Rows from block 11 of a small multi-label audio tagger, named by matrix and row number. Each number is 128 + 24 x the weight over its row's rms, rounded and kept within 0 to 255. All counts start at 0.
After each channel's rows are labels from the 100 clips, of 14976, where the channel reaches its highest value: "top examples" is what is common among them. Only what is clearly more common there than usual is listed. The data: synthesised sound scenes: up to three everyday sounds over a background.
# r30: branch 2 reduce pointwise conv (model.blocks.11.r3.0.weight, 160x640x1x1), inputs 160-319

r30.67 [120  86 133 129 116 117 102 125 109 137 129 148 114  96 150 118  95 133  95 167 133 183 104 158 119 125  93 144 166 156 103 114 115 105 110  86 160 171 111  96 108 101 103 140  92 104 157 110 113 125 158 157 139  98 173 149  88 105 154 123 128 119 123 134 131 165 139 105 100  97 132 129 135 118 143 153 158 143 119  99 125 145 161 117 166 140  93 116 129 137 127 107 138 108 151 120 151  96 117 141  89 118 122  90 156 148 107  93 155 114 125 129 127 146 213 121 120 117 170 102 162 117 171 183 149 157 138 152  73 123 172 109 141 163  66 138 165 157 154 127 118 127 134  97 160 125 154  77 139 131 103 117  92 130 162  77 156 122  82 178]
top examples: laughter; whistle

r30.62 [159 150 134 134 131 136 124 139 136 127 132  91 139  90 147 122 120 119 116 136 101 123  95 142  88 155 128 107  86 152 124  89 101 114 139 137 126 156 125 151 124 100 156 127  96 134 148 110 168 105  91 156 137 127 127 153 149 140  90 173 168 147 116 109 140 112 186 122 118 114 152 146 116  91 116 157 138  84 131 127 152  87  64 113 175 118 102 102 153 150 121 168 147 148 109 111 107 107 160 173 118 141 112 161 142 143 116  87 115 130 168 131 163 133 183 173 121 118 106 109 159 150 107 156 131 137 130 160 131  76 145 166 124 112 125 128 136 164 140 144 140 102 119  48 144 164 104 150 135 159 128 128 102 167 142  98 181 143 123  97]
top examples: muffled (low-pass); clock ticking

r30.69 [146 163  99 127 138 129 132 126 124 118 117  80 125  88 132 156 160 101 116  83 128  89 117  87 131 152 103 151  82  94 157 125 113  69 128 134 131 128 133  97 135 155 116 121 115  99 104 102 120 129 145 125 133 112 129 122 162 143 154 110 118 157 118 102 146 100 123 158 158 137  98 131 103 109 116 113 155 111  94 111 107 153 112 124  82 109 142 129 140  96 126 112 110 114 131 128 122 152  93 139 104 129 140 154 110  91 158 157 157 110  91 130  88 159 139 108 147 144 114 137 139 133 143 143 102 146 122 120 157  80 122 142 138 100 100 160 139  90 136  98  90 136 103 137 126  98 118 133 150 144 163 160 142 145 132 191 144 100 147  96]
top examples: muffled (low-pass); wind; water drop

r30.123 [104  99 106 137  99 107 153 122 116  91 168 139 110 168  59 122 136 112 173 145 100 110 115 141 126 142  91  90 125  80 151 144 167 159 132 132 121 144 119  75 152 111 146  95 144 128  92 108 123  91 116  94  79 142 102 137 148 144  91 128  97 118 121 126 146 118  88 132 123 167 108 114 105 132 165 117 140 141  80 143  96 147 143  82  95 121 120 113 155 125 140 128 154 112 115 113  76  81 134 156 133 161 124  91 126 160 138 103  91 132 111 134 106 102  96 107 124 139 122 126  88  90 120 172 130 121 113 138 132 103 121 128 171 157 141 108 121  91 126 140 108 105 163 186 113 171 114 139 139 137 134 177 128  96 154 105 126 171 128 165]
top examples: whistle; first sound: whistle

r30.158 [118 129  65 159 109 163 111 111 120 141 123 150 152  81 141 121 108 134 126 124  85 117 169 124 147 143 115 149 145 169 117 135 114  89 128 128 156 120  93 120 129 109 112 137  67 168 127 106 155  85 172 140 185 102 112 156 157 121 118 116 105 139 134 151 106 123 128 103 112 123 145 133 146 141 122 133 108  86 116  93  85  87 161 170 147 161 148 148 118 131 144  95 145  93 125 131 126 114  92 103 179  95 108 133 158 151 136 100 146 156 153 111 173 125 169 135  57 104 137  98  98 145 133  96 160 131 153 124 149 186 194 115 102  91 158 145 188 133 196  78 156 101 149 125 145 117 151  92 145 115 122 134  92 121 105 114  85  95 152 133]
top examples: number of sounds: 3; spray hiss

r30.101 [101  99 176 101 148 111 156 176 138 146  96 162 130 153 166 139 121 111 111 152 126 126 132 162  80 166 151 128 133 125  78 135 117 156 102 126 136  97  91 152 162 159 133 130 104 120 122 159 119 128 121 137 154 107 139 115 121 104 133 168 138 112 110 140 139 126 147 110  92 159 132 136 153 178 158 111 129 147 149 138  89 158 151  99 153 154 134 179 157 149 140 136 145 147 100  90 118 164  98 120 129 126 152 140 131 132 150 106 114 118 102  86 129 102 120  90 116  92 126 119 135 147 165 101 133 131 105 150 127 103 118 152 143 133 142 152 122 128 118 166 143 143 131 116 174 118 137 102 146 132  81 130 132  85 144 127 158 135 125 102]
top examples: whistle

r30.85 [119 193 151 121 137  81  99 175 138 147  93 110 135 166  88  99 133 125  90 124 146 131 148 124 157 127 132 121 107 109 111 132 123 150 136 145 103 122 144  97 142 104 130 127 138 120  90 125  89 112 101 126 138 167 150 109 112 103 160 107 114 161 121 151 125 159 161 164 140 122  95  99  78 169 150  97 171 108 172  95 158 134 108 123 172  99 152 104 155 155 163 141 107 166 128  88 138 107 125  88 136 163  92 152 142 163 125 178 157 117 172 114  95 135 150 124 157 127 157 144 117 122 118 151 136 120 128 161  74 165  93 111 154  94 102 142  58 152 127  92 133 128 125 166 152 158  81 161 144  90  74 136 139 127 143 156 114  85 146  93]
top examples: beeping

r30.127 [116 146 105 144 130 127 175 142 170 129 100 146 115 104 118 167 147 122 130 139 130 168 143 150 146 156 153 123 153 134 144 122 178 157  87 169 133 108 116  97 135 122 141 166 122 104 136 110 168 128 137 104 153 150 124  89 122 112 153 100  90 136  88 157 128 112 136 139 128 147 124 161 114 150 116 137 139 142 150  80 154  99 156 109 162 103 171 124  95 187 174 131 142 160 160 124 117 131 110  97  83 142 145 123  98 126 129 164 150 121 118  79 129 171 119  78 144 162  99 127 148  95 147  79 173 134 173 105 151 117 118  95  92 118 130 100 145  96 117 112 164  98 178 107 124 108  97 132 131  93  96 113 176 137 169  92 140 119 146 179]
top examples: wind

r30.102 [109 129 161 133 150 109  97 157 162 186 159 112 171 110 170 132 134 126 125  82 119 146 151 140 105 147 107 146 119  84 140 127 135 160 103 119 145 125  94 167  84 141 117 133 120 100 108 152 150 113 164 118 107 140 140 175 119 118 139 102  92  88 155 176 149 115 128 138 115 150 177 101  95 129 121  94  97 114 138 135 156 108  87 145 138 142 109 115 102 103 141 136 139 128 181 149 129 139 133 147 121 150 120 133 126 138 164 149 126 123 123 175 135 107 119  89 114 101 126 129 106 139 103  95 128 179 144 116 104 157 109 125 168  95 121 115 152 172 146  94 103 139 106 196 113  94 170 117 151 150 118 124  97 100 134 100 122 173  99 164]
top examples: text has "car"; electric buzz

r30.126 [117 176 132 147 128 100  89 124 117 120 101 159 101 110 141 165 123 119  95 131 153  92 109 106 112  94 165 134 142 107 152 146 101  95 153 121 128 139 141 122 152 109 164 118 122 126 145 106 182 132 128 115 167 124  98 108 160 152 154 140 116 124 133 129 101 154 171 192 147 136 171 152 114 103 127 204 138  99 135 121 122 143 110 166  97 130 105 107 159 140 116 156 126 139 114 114 136 165  62 143 138 127 115 108 105 147 160 168 149 143 135 108 102  89 135  84 131 176 100 136 147 117 125 132 152 129 189 100 124 139 126 123  93 118 113 143 105 110 118 147 172  98 156 176  96  84 124 104 135  99 110 151 146 114 105 123 127  90 120 109]
top examples: helicopter; muffled (low-pass)

r30.50 [164 139 118 120 128 167 121 151 136 158 114 103  88 155 125 117 123 136 127 103 144 154 148 142 127  99  92 110 142 104 156 128 112 113 182 158 123 162 139 113 159 117 142  98 136 103 127 108 150 147 130 146 125 163 153 117 156 162 136 134 168 154 103 144 109 159 108 137 107 118 120 126 114 155 132 105 152 124 141 126 161 120  74 186 170 168 116 172  85 166 120 150 162 107 159 108 143 143 133 116 124 109 132  99 168 112 121 165 111 142 129 116  78 139 131 131 107 103 125 109 142 129 134 142 151 158  93 141 123 133 136 146 130 129 109 155  88 151 119 183  82 134 121 107 173 175 154  92 143 152 178 129 149 136 136 100  87  89 106 132]
top examples: number of sounds: 3; coin spinning; first sound: coin spinning

r30.33 [136 141  96 177 108 156 127 126  94 103  92 155 176 126 120 124  99 167  92 175 108 102 129  97 141  84 108  90 161 154 119 100 174 114 148 105 122  97 125 136 145 121 114 130  93 141 102 151 131 103 148  92 134 126 174 109 101 141 149 168 171 159  69 130 151 165 116  94 123 109 159 169 136 105 109 110 106 159 120 109 117 143 127 151 147 107 122 154  93 132 166 136 116 129  88 173 102 162 112  96 137 139 150 131 156 114 102  99 126 107 112 142 167 101 197 118 121 149 166  86 103 144 121 122 108 127 107 129 156 123 133 119 139 143 145 140 162  82 137 123 112 100 124  83 122 123 134 145 167 178 128  98  89 111 109 130  92 122 127  89]
top examples: footsteps; glass breaking

r30.42 [ 91 120 112 127 143  97 163 139 115 121 158 112 132 133 150 149 116 122 135 147 112 105 116 157 150 101 151 176 100 131 134 131 118 122 111 124 100 128 100 103 107 146 138  84 107 125 149 122 117 114 174 153 155 102 124 104 129 140 134 155 127 196 116 137 119 149 140 143 137 131 118 123 181  94 150 141  90 150 116  80 136 123 150  83 142  85  96 154 100 115 125  67 127 111 164 105 112 119  97 115 128 114 108 112  99 159 118 124 157 165 137  77 152 117 164 152 136  99 136 159  92 144 132 136 145 149 196 154 130 145 164 122 151 103  88 118 103 104 153 101 108  85 127 128 162 174 119 110 118 101 146 147  94  86 156  97 107 150 119 148]
top examples: wind

r30.129 [130 125  85 137 144 138 141 116 153 155  91 117 174 140 143 111 113 178 154 148 136 143 111 146 133 171  74 124 129 132 140 116 126  88 131 139 130 159  88 131 101 108 133 145 114 129 136 147 140  98 131 118 109 129 103 166 117 164 112 124 117 118  84 130 169  99 159  99 137 132 157 144 141 155 102  94 118 113 109 160 133 150  83 153 181  94 120 147 108  79 118 135 150 133 117 119 174 116 126 173 115 149 104 127 176 131 161 106  91  93  98 148 109 175 142 155 100 133 146 129 140 162 157 166 143 130 135 140 165 152 168  84 173 168 147 164 143 167 111 126 136 160 156 162 126 161 158 159 133 137 117 167  85 142 129 107 106 159  97 116]
top examples: helicopter; typing

r30.73 [173 162 154 164 111 118 105 136 160 185 154 122 130 141 114 150 145 171 146 130 112 102 116 146 144 117 142  85 122 105 167 121 135 150 107 117 129 154 171 139 113 144 169 146 117 101 117  97 114 114 111 117 132 129 178 107  88  99 104 104 111 111 158 119 126 134  96 129 130 119 130 142 124 123 107 167 119 147 138 105 124 116 102 127 136 161 148 151 177 162 132  91 165 120 160 146 118 126 135 100 140  89 139 155 103 150 170 116  97 136 155 148 112 193 132 148 106  95 150 146 136 111 164 177 126 124 124 152 135 137 134 124 123 131 143  90 109 141 108 126 123 159 113 186 120 148 124 164  86 109 113 168  97 115 114 101 125 137 127 123]
top examples: whistle; laughter

r30.9 [143  92  70 144 132 114 138 105  83 115  85 118 125  93 128 134  94 143 123 148 125 110  68 102 139 139  87 170 114 150 166  86 108  86 165 110 136 138 169 127  76 129 130 132 120 132  87 125 147 132 155 101  92  75 133  93 156 134 145  96 137  95 114 137 105 107 128 116 129  85 152 126 103 125 132 133  82 172 169 123  97 129 131 110  87 107 137 137 158 119 158 128 122 129  96 139 128 111 104 133 112 143 125 130 124 122  99 119 112 102  96 135 130 168 147  95  92  96 144 143 111 118 135  77 104 162  93 104 113  67 140 139  94 150 171 106 105 104 110 163 115 101 181  71 132 155 123 111 109 127  84  97  82 148 176 133 155 119 111 129]
top examples: door slam; first sound: door slam

r30.18 [127 140 141 169 158 111 132 162 157 144 160 140 141 102 115 110 183 153 117 110  74 171 162 115 136 135 135  79 128 132 101 151 106  98 105 124 152 163 141 121 149 161 142 139 115 174 100 145 133 106 164 131 104 107 120 142 164 167 158 113 102 145 125 108 119  96  94 108 166 139 135 104 102 129 137  96 111 100 162 124 146 102 134 135 145 146  92 143 123 147 128 138 157 136 157 129 134 173 109  96 158 155 126 101 110 150 155 175 118 111  89 146  84  93 127 147 171 146 152 130 152  95 147  99 131 130 114 145 120 123 131 153 114 100 146 118 130 102  96 135 160 114 132 167 111 100 166 146  82 135 114 168 146 133 187  92 125 146 139 110]
top examples: number of sounds: 3; footsteps; first sound: footsteps

r30.31 [138 145  93  96 121 114  93 132 122 130 109 154 119 142 121  95  79 120  80 160 135 119  96 105 100 135 124 109 186 135 119 128  88 125  98 141 138 155 111 170  99 170 110  72 121 123 118 160  91  84 160 121 100  69 137 107 113  86  82 141 136  91 135 112  97 145 129 144  98 154 113 114 149  99 109 107 102 121 147 112 144 114  94 121 126 129 146 141 160 117  97 113 127 115 172 150 108  70  77 152 127 103 133 121 100  79 122 112 113 117 130 106 130 130 120 126 122 141 121 113 102  98 134 151 117 146 114 141 111 115 134 131  90 118 134 172 167 104  82 112 118 106 106 143 160 135 145 164 114 104 113 142 143 175 132 152 167 115 145 134]
top examples: footsteps; first sound: footsteps; hammering

r30.128 [106 136 145 115 152 136 101  89 137  74 121 108 120 126 164 108 157 163 161 158 158 129 114 105 142  95  98 135 142 102 141 126 111 130 120  99  79  62 128 133 125 151 116  96 144 156 125 111 122 145 140  81 112 129  79 128 105 153 115 116 117 132 168 111 148 155 125 100 159 127 135  97 140  97 118 127 154 149 132 151 142 132 114 150  89 117 126 103 123 100 120 108  73 111 110 101 183 145 122 122 142 121 134 142 132  94 140 112 100 104 106  82 146 104 106 150 155 140 185  89  85 190 160 138 152 129 154 122 125 171 112 142 141  80 166 171 125 168 134 138 128 103  92 152  82 118 146 138 129 119 125 158 135  74 142 156 118 110 133 111]
top examples: door slam; first sound: door slam